Weights of a small sound classifier.
Model: 3.66M parameters, arch xception, depths [5, 5, 5], widths [128, 256, 512].
Training: cautious_adamw at rate 0.0033, 10500 steps, batches of 384, held-out accuracy 100%.
Data: 78125 training examples, 51.6 epochs.
Rows from block 9 of a small sound classifier, named by matrix and row number. Rows with one number belong to one channel. Each number is 50 + 10 x the weight over its row's rms, rounded and kept within 0 to 99. All counts start at 0.
After each channel's rows are labels from the 100 clips, of 14848, where the channel reaches its highest value: "top examples" is what is common among them. Only what is clearly more common there than usual is listed. The data: single notes of 20 synthesised instruments.
# convs1: first pointwise conv (model.blocks.9.convs.1.weight, 256x256x1x1), inputs 0-85
# convs3: second pointwise conv (model.blocks.9.convs.3.weight, 256x256x1x1, transposed), outputs 0-85

convs1.226:65 58 57 52 42 58 48 42 63 34 59 55 71 46 45 46 61 47 49 67 60 39 58 55 48 60 65 32 60 58 53 23 59 60 50 39 42 49 53 36 51 60 54 42 45 45 45 58 42 47 49 43 43 72 40 54 61 60 64 27 62 26 55 57 50 50 45 50 66 47 53 63 55 43 60 41 46 50 47 56 59 49 55 50 41 49
convs3.226:33 66 66 54 55 34 41 53 54 31 66 64 59 65 42 56 54 60 46 53 44 47 56 50 49 37 53 56 51 44 55 39 49 42 58 55 58 48 54 46 41 54 51 53 43 54 20 65 45 47 46 49 62 49 47 66 52 68 60 46 52 50 52 51 24 67 62 52 42 42 28 40 51 65 55 57 49 47 38 52 63 41 46 61 54 43
top examples: B

convs1.213:37 43 45 55 40 40 50 55 63 51 50 32 36 62 50 61 47 39 62 60 55 36 57 52 67 40 61 59 48 47 44 60 54 39 48 39 46 56 52 68 36 48 66 52 47 58 46 53 54 29 65 60 46 57 49 37 44 46 64 42 54 37 37 60 36 53 53 51 50 55 47 57 59 57 61 50 52 39 49 45 62 48 46 55 57 54
convs3.213:25 48 48 44 64 51 37 58 55 58 63 56 53 46 49 38 52 58 32 44 45 45 39 66 33 27 46 53 47 51 49 60 40 44 47 43 66 50 50 34 48 68 64 42 58 63 46 32 47 46 50 66 48 41 33 50 60 42 37 52 50 41 59 38 54 57 45 49 33 58 51 52 55 66 43 58 56 55 51 48 38 58 47 45 52 28
top examples: G; short note; note: G5

convs1.211:48 60 44 50 59 61 59 38 45 68 44 53 43 45 42 56 35 45 38 33 54 69 33 43 33 45 44 45 33 45 42 64 44 40 51 50 58 47 53 43 40 52 36 31 30 61 52 56 60 61 47 56 49 39 60 47 56 50 40 50 46 47 51 54 49 42 46 30 60 60 46 54 55 29 57 48 47 63 56 35 58 41 55 49 38 52
convs3.211:46 45 56 68 52 48 40 39 45 44 51 60 50 69 56 65 27 31 45 57 66 34 51 37 51 58 56 52 53 38 46 53 55 52 58 57 43 54 52 52 57 63 48 47 52 52 39 43 71 42 52 54 49 52 29 52 53 50 61 46 48 59 53 77 50 33 52 34 42 59 55 66 40 49 33 65 45 40 53 38 44 47 64 65 59 44
top examples: octave 2; bass guitar-like; note: C2

convs1.142:50 51 56 49 39 44 46 53 35 62 59 62 49 54 40 38 42 58 58 61 52 49 41 53 45 60 58 67 61 39 39 53 49 59 45 49 49 30 48 49 56 63 73 59 54 48 62 42 42 53 65 34 40 36 58 49 52 53 48 48 66 44 42 34 45 48 45 49 33 34 37 52 66 43 34 64 54 60 44 62 60 51 58 45 39 43
convs3.142:41 41 51 68 60 44 66 59 64 55 40 46 55 48 46 50 41 35 49 48 38 52 58 55 36 50 39 71 51 36 46 56 59 77 45 36 47 43 49 46 52 67 58 72 41 53 35 48 54 62 49 54 58 67 60 50 45 59 60 35 46 40 30 60 50 35 55 40 42 52 66 64 53 61 60 56 52 43 50 68 63 42 46 54 47 44
top examples: octave 2; B; note: B2

convs1.59:53 52 51 28 57 50 61 59 40 51 65 44 44 55 41 34 66 52 37 56 55 45 52 43 48 66 54 37 47 30 27 60 52 41 48 54 51 52 61 31 39 56 51 41 58 61 54 45 54 51 43 40 53 56 60 64 53 62 55 45 47 46 60 56 65 47 49 52 40 33 61 43 46 40 42 66 38 51 49 54 60 55 44 38 62 68
convs3.59:34 45 44 58 40 65 47 37 59 41 59 50 49 53 67 64 51 36 60 58 63 51 67 44 61 42 52 40 53 60 53 45 60 42 67 63 27 51 68 47 44 60 53 47 54 68 52 45 41 39 42 59 43 47 46 35 67 51 52 44 45 42 39 48 69 41 41 56 54 57 40 56 56 50 64 45 51 49 60 32 57 50 54 50 45 56
top examples: octave 2; D#; C

convs1.104:57 42 30 66 60 61 39 33 37 64 64 51 43 44 57 45 54 49 42 47 72 47 36 54 43 47 64 63 52 57 54 52 51 52 65 47 46 50 53 47 53 47 31 47 54 79 50 27 67 60 58 48 61 37 57 54 52 56 44 42 48 73 69 57 48 72 48 52 38 53 37 49 53 58 45 57 44 57 45 56 42 64 46 69 52 69
convs3.104:58 57 48 49 59 64 55 51 50 50 53 60 44 56 50 56 40 53 49 67 25 57 75 61 52 47 42 31 39 43 63 48 56 61 48 46 39 44 34 48 53 48 70 51 54 45 43 50 47 59 61 51 59 41 51 35 48 47 45 43 77 40 45 53 57 46 54 47 47 49 39 65 43 54 60 57 63 35 48 53 36 49 52 72 47 43
top examples: D; octave 2; note: D2

convs1.237:49 67 32 54 32 53 49 36 45 33 61 53 46 50 63 56 48 66 50 61 58 68 37 47 47 41 47 51 58 49 64 59 69 52 54 64 36 35 42 36 36 51 57 51 54 54 52 55 40 59 61 45 50 36 52 38 39 59 39 66 55 33 47 52 41 63 40 60 52 56 37 43 47 39 50 24 38 51 40 44 66 56 39 53 60 55
convs3.237:33 50 51 56 54 49 43 38 53 48 61 51 54 36 50 49 47 56 27 30 45 49 44 47 53 55 33 57 51 60 31 45 78 53 40 60 50 50 48 53 35 47 64 41 48 31 72 46 55 55 46 54 48 61 65 61 42 38 38 45 53 39 37 71 52 59 41 41 40 44 37 50 57 55 56 54 64 50 52 49 38 39 38 28 42 58
top examples: D; octave 6; text has "noise"; note: D6

convs1.154:64 69 56 41 56 42 49 51 57 53 52 49 40 50 43 40 53 45 58 54 34 45 46 60 55 34 59 58 55 62 42 69 57 41 70 41 61 58 67 57 31 55 47 64 66 32 44 44 55 57 56 36 30 45 49 49 38 46 57 56 50 40 52 75 42 51 39 42 53 60 56 39 49 47 43 47 56 34 44 64 46 54 39 57 60 68
convs3.154:50 53 38 41 47 48 45 50 61 65 67 41 49 56 43 39 51 44 52 65 56 36 55 57 53 52 48 48 38 38 42 58 46 43 55 48 42 51 56 31 27 63 50 51 38 53 39 44 40 51 63 62 42 38 38 39 36 55 62 30 37 58 53 74 47 47 66 49 60 47 57 55 55 43 74 48 41 44 33 28 59 61 51 67 39 46
top examples: octave 2; A#; note: A#2; G#

convs1.210:37 52 44 56 46 37 58 57 39 37 77 29 48 64 40 47 64 50 41 56 68 57 34 54 78 39 41 45 54 45 58 63 52 65 40 56 68 45 49 56 46 55 58 54 40 53 54 44 42 49 67 49 48 52 39 60 57 45 51 44 61 51 53 30 58 49 56 51 65 64 43 45 47 75 30 53 27 57 50 47 44 57 54 39 37 40
convs3.210:42 54 39 47 45 55 42 49 56 61 54 57 42 72 55 67 52 53 64 43 63 38 47 45 54 74 59 23 35 44 39 54 41 30 53 37 38 45 50 75 55 27 58 47 30 60 53 49 49 32 41 57 33 44 47 62 60 54 55 48 64 52 47 38 53 45 36 47 48 50 75 53 21 39 61 58 60 54 26 53 44 43 54 56 41 45
top examples: G; octave 2; note: G2

convs1.246:64 46 49 60 48 48 60 38 58 46 54 41 44 40 33 70 38 44 64 66 56 65 57 55 55 58 57 53 46 29 61 52 63 38 34 52 49 57 44 58 39 40 40 42 43 44 67 60 50 60 57 39 58 64 42 39 48 44 34 24 44 51 64 71 60 58 53 46 52 63 47 33 57 51 54 55 40 52 34 34 49 45 67 48 51 36
convs3.246:57 52 49 46 61 28 58 55 77 44 51 53 45 53 44 54 28 44 51 53 31 56 39 39 55 34 56 53 40 45 45 64 54 52 53 44 32 51 36 54 73 60 33 70 49 48 51 69 40 45 62 42 56 52 47 61 40 44 45 56 49 66 48 49 62 35 54 60 49 45 41 53 75 48 64 50 53 41 59 67 54 50 58 53 55 32
top examples: octave 2; short note; E; note: E2

convs1.180:65 35 51 65 57 58 35 43 45 49 63 47 41 49 60 62 46 57 66 38 37 39 55 57 31 44 58 48 40 56 55 49 56 51 42 40 54 68 53 59 30 49 62 69 38 61 52 50 64 27 38 54 47 54 48 51 48 43 40 38 54 47 41 46 60 61 62 40 48 40 56 46 23 47 39 57 58 55 54 51 43 39 43 38 41 28
convs3.180:38 68 47 34 57 47 50 37 51 37 45 41 55 53 42 60 56 39 60 43 53 74 34 64 58 53 50 42 46 50 31 57 40 39 25 54 48 50 47 43 34 57 54 45 50 45 48 42 53 41 45 44 43 45 57 33 44 55 46 70 60 40 56 54 37 43 59 41 51 43 60 39 57 54 61 41 36 58 50 41 36 63 49 49 64 68
top examples: D; octave 6; A

convs1.36:51 47 37 58 42 38 43 40 49 43 43 30 46 52 41 66 64 59 28 52 55 56 36 33 44 55 55 57 43 40 49 40 66 47 54 50 48 20 63 54 37 44 39 48 57 53 54 48 53 41 47 48 48 47 43 60 59 41 42 36 48 64 53 47 55 31 44 41 76 48 54 50 64 68 61 42 51 45 80 55 53 54 45 66 55 73
convs3.36:61 53 55 53 51 55 43 64 61 55 57 54 62 55 31 58 44 38 67 58 43 48 29 52 59 46 53 56 51 42 64 38 55 54 70 43 56 53 53 34 43 49 49 44 63 35 41 51 34 58 56 59 32 40 45 36 39 43 58 44 57 65 34 41 57 46 59 62 58 55 59 66 34 29 46 39 23 53 40 59 38 58 37 48 47 54
top examples: D; octave 2; note: D2

convs1.80:49 42 53 52 63 47 48 41 50 52 47 36 41 39 56 59 61 60 37 55 31 44 62 55 63 48 60 56 42 63 46 55 46 60 59 59 51 41 53 56 40 19 51 65 56 44 38 57 52 63 37 56 43 49 48 50 53 64 51 46 42 68 52 48 46 70 49 49 44 53 61 56 61 53 56 25 38 53 56 54 34 59 61 67 64 50
convs3.80:53 60 46 46 50 63 30 40 61 40 65 59 43 53 38 68 63 53 53 41 40 54 45 42 57 58 66 54 49 52 49 52 41 55 47 49 39 59 48 62 45 60 39 37 56 39 57 45 42 39 53 52 46 45 67 44 48 51 44 46 42 37 63 54 66 39 49 32 35 42 53 39 53 45 51 54 29 51 49 54 49 51 53 38 54 49
top examples: D; short note; octave 6; note: D6

convs1.214:39 52 56 61 56 51 49 45 39 43 64 39 47 56 50 36 51 42 47 52 52 43 46 43 58 50 55 51 40 79 41 30 67 45 46 64 62 36 58 41 51 48 31 75 65 73 51 54 47 51 47 32 51 54 44 47 39 44 47 30 70 42 45 42 54 50 52 45 41 49 51 49 63 41 57 36 53 44 47 41 53 51 63 51 65 40
convs3.214:37 59 55 38 59 44 53 44 55 30 41 53 45 77 46 54 57 61 53 47 50 50 35 52 47 39 48 64 45 56 50 57 63 61 43 46 63 49 58 37 37 38 49 61 60 44 46 44 36 52 47 46 46 41 65 50 52 49 45 41 19 45 45 47 44 68 61 42 51 61 54 60 55 46 59 54 51 45 63 56 63 45 35 43 50 56
top examples: D; octave 6; note: D5; note: D6

convs1.118:50 50 45 47 48 51 48 56 39 77 50 43 52 59 64 51 44 44 36 29 49 45 42 56 52 46 52 42 36 51 61 45 44 31 48 34 36 37 54 41 48 53 56 46 44 36 53 48 33 52 48 47 64 56 42 54 38 43 66 58 60 69 51 35 51 32 49 34 49 58 69 47 57 53 56 77 41 48 40 58 46 47 67 40 53 59
convs3.118:48 69 61 46 30 43 70 40 59 34 52 49 41 65 51 52 41 55 54 54 47 53 61 55 54 58 53 46 35 42 37 60 52 56 62 49 55 54 59 61 62 43 66 38 49 51 51 62 52 38 58 52 33 60 41 56 61 40 59 48 57 55 55 53 50 57 54 60 44 52 46 53 46 41 58 63 58 53 57 60 60 45 58 72 29 44
top examples: G; short note; note: G4; note: G5

convs1.92:47 54 52 31 69 65 47 47 57 56 44 43 42 55 73 37 52 51 54 58 58 52 50 61 52 40 53 40 53 49 55 51 68 50 45 60 42 45 49 59 39 36 58 64 51 49 38 56 40 57 62 51 56 36 47 51 60 39 72 48 54 61 62 48 43 44 61 52 41 48 42 70 37 63 53 39 47 34 36 49 52 61 58 27 34 52
convs3.92:39 41 59 46 45 50 48 59 35 66 49 54 43 57 48 54 40 33 51 41 56 45 34 53 48 47 41 28 48 43 55 51 48 65 55 60 67 40 60 58 39 62 59 49 47 34 50 47 60 61 58 45 51 54 61 56 38 29 87 46 40 49 36 79 54 55 35 42 37 54 52 46 52 38 70 53 48 52 52 57 44 35 29 41 59 59
top examples: B; octave 2; note: B2

convs1.165:53 44 45 30 49 61 55 46 58 40 34 45 70 56 44 50 67 41 36 44 42 61 57 59 40 47 43 30 40 41 57 50 42 42 44 62 56 68 51 57 39 40 49 47 39 51 48 67 48 67 36 59 60 61 46 48 54 61 46 42 46 47 43 46 32 53 51 58 54 40 26 53 49 22 50 41 42 48 52 43 51 50 50 39 60 52
convs3.165:51 47 63 72 63 37 45 47 72 48 51 55 34 43 30 51 40 66 53 50 53 50 59 52 46 43 55 58 65 29 36 45 30 63 43 48 56 51 53 38 43 29 63 44 52 58 49 42 41 44 43 36 41 59 46 56 45 34 49 48 43 45 40 34 46 38 67 56 42 66 49 47 61 51 58 38 31 57 51 38 47 40 15 54 57 51
top examples: B; octave 2; note: B2